python train.py --image_size=48 --hidden_act="leaky_relu" --pixel_unshuffle=2 --blocks_per_level=2 --muon_scale="original" --orthogonalizer="newton_schulz_5" --warmup_steps=960
Rows from block 5 of a small segmentation model, named by matrix and row number. Rows with one number belong to one channel. Each number is 128 + 24 x the weight over its row's rms, rounded and kept within 0 to 255. All counts start at 0. Numbers have three digits each. After the name is the row's rms in percent of the matrix's.
After each channel's rows are labels from the 100 images, of 14976, where the channel reaches its highest value: "lies over" is the class under the peak. Only what is clearly more common there than usual is listed. The data: drawn branching plants.
# convs0: first 3x3 conv (model.mid.0.convs.0.weight, 192x192x3x3, each kernel summed), inputs 96-191
# convs1: second 3x3 conv (model.mid.0.convs.1.weight, 192x192x3x3, transposed, each kernel summed), outputs 96-191

convs0.98 103:098161106108101106181168092121144098121138120107132132170129079102150116117112133149070084108109085127114128123127104129125155109075086118124132147134132097111094137109148151113111157109134120144086093116116175128129133107129122133125098103086143127142090133119132100112182109102120093107
convs1.98 085:113123145140118139120136149092103147099146148132128145139144125100119115159079128129150165145136148075129171141144111135131158143125159151142155113131119121171137128119140159098091125089161091157134170156099066125190115129150167138114130098159096139163134114120111138103075157119147140127
lies over: ground

convs0.118 098:121173157131144140143163161127116149110104128128130183196143155152103122094120124126107168087180147140148135138126121150167124165130109129137104074167091070144130184101111160125151143105136159129111156170130165136161108133117137105123107125121134094099107157072130108170165125153135134130
convs1.118 094:123128128129128102111102136138091121089094123093129136147099139134109165104149108129125017153105115142126044113106153134071112115113147110097157165125126109074116088089114109138130105117147124094106142145135110109129097157114129117114103127088140105115144110133128118149102099076078156124
lies over: foliage

convs0.102 099:165160160121103107127142135145136148143157065125093141141119191140141140124150105152178089136108106149111128165137165098090159108155161101171100152096149131136165102163104167115105068115102122112099117129126129099112127097079135139101158122100148128092222143130137171117149141128122102104
convs1.102 096:108101143145160164135152121137128160158111163098087108094143098123144129109123111135151107135152149092140155119124124154132143109146103112133123085111102119078080132147136086132128134138147118094115164136161087133158119092163094170167138150160098103152117125087122134108129146109112110163
lies over: wood

convs0.20 094:140149155134129165149145154158078147154158100155130125138123139153116101104124136128117170094102093104109136145156121110108144145127163114127149113116145166132148150158112116139162114124154147118157144130130125138152078112094129159157115140115177131134169144093145153113138106142167091118
convs1.20 090:095142114128160131128118133138157096137102123122122126144099139120134143111153176163141049163141141150147116122074129112117102133089125105095151146154088095096093094096152115160115094154141103116114179139149115128104139145120093093119152113117152116124135097137098123136118094125075139118
lies over: foliage

convs0.67 101:136144113144154130113105140128130134128104098186088119083163153131102142141156179137137157133125167130091128118102148100123112123173141131139134116131119120173089120176101121114107161155133135107131141128130073174144152099101124148120139158141147119141107120168132144141124181126112182130
convs1.67 089:091088149157121116132203115148113122142133166119101102161107115078130127095133078115092105149137100150115162142167147108137120076149127114126131133153133134132146130115117101132135144126112175127143094126151187130138147144132139111089110143110170137181095123096112148141165113170142121135
lies over: foliage

convs0.86 109:131139122136162159131140170150123118119151157122135105111130121102146161129146155130116169130105137123098117105100077125135103128122125146148119149124145098132127166109109120142125156131148114127151161098139127141168086142136129142082160135113141126146121111157118097137132088159094125088
convs1.86 104:080085094099170108155147079161153091116116120113098155133133137139139100109124109085118096108130128129136124149115157136113138090104117120115122118118088100141147113092143108144116118176126130113139091120126174092111148118106157106127118160155119103103088113077117151129099144121176113152
lies over: foliage

convs0.115 097:157120126141109096159121140127132086147129123096137141144127069098144128162148134117154134131131129126108152140151096113107140095065136123135136177119124092113136185140141104112183141147096095095100112105141140146122133124133145119115104097103156130084154115125152093097206087114092126103
convs1.115 090:074088144101139111141124132071092122101132144082109129104153126140101101197096113173144115127109155117130136122110107150147146123118135145138155120094162133161161161109113111135124149102087163172127142134113124091164087132131113158120155141157099141150132110133115165139086116120110171112
lies over: ground

convs0.169 099:159140106138136124132105102118098109118146159135100101133177154131105126112156136100122205097089115112122121123130132119117139113146154095145125110125136134120078148111109084125110120109134152100103127101085128142128081098115118107139135117094181103154121121128143118124147098153110115133
convs1.169 103:098118133175189119153107134137175111112122088180159126183141101165149119109149174126138073153166143111114092123101158118095110126109128108088127142123101120118127099128126148150127127176156142104140082117153128096121114131150139115125077098120169139095113100160106131132141136101135126140
lies over: foliage

convs0.106 097:097105111117114101130133105100086099099124123126103127127123104111119070097092106124126113137114059151134118143115140153137122106118075156076129102126180126128080135090123145131098122095117090126097112121107169134114130129116145052087093104098103117132105115097160119108116080119161133125
convs1.106 117:154146140146119135131116135138135132135126154130152116131140125144137130158138141193158197102098166107120144139145103104120112137132170114126167130136111147124179144154163196117132131129154106160140137111129121137107127162145150184178117113138130162158132147197168129121102127114147126092
lies over: wood

convs0.4 095:101132109118111085147096120142077133118101127115099116102156121146121151103084114131123111144080086120124144144141104128138126127126055149093125106123090111139082118137102131126085120113101140111082115126109142135170125122167103117100074124108092136119074101135128130135130117144127086127
convs1.4 104:127150140153126164153131143120149129136146114169174174144141121097119099134125185154171168092134186113119099130129155110120099164129161114123138105138140166146171119144130155096113170157145128150174126100162124113139140172165137154127186140129153180194142119130131128119153143129130134090
lies over: ground

convs0.114 100:140157119122147138120120186165128135104156119148133142106114130144148158155185115134136156118143101122118108082173135123176115125159138081154156112142132162157152103103149121149118118095124144115121165109120167142161076142091143128123123112108108124193169105175097116130127114144110108097
convs1.114 103:070119136093160112133156076144166106098126162136121142123132122151136122127108115080111072153132142113141109169105166129091103074102121128076122127121094090124126106103136119146130124201159130127114084101141120098104154108132171102120088137111130114088103108058138137125103136102129153133
lies over: foliage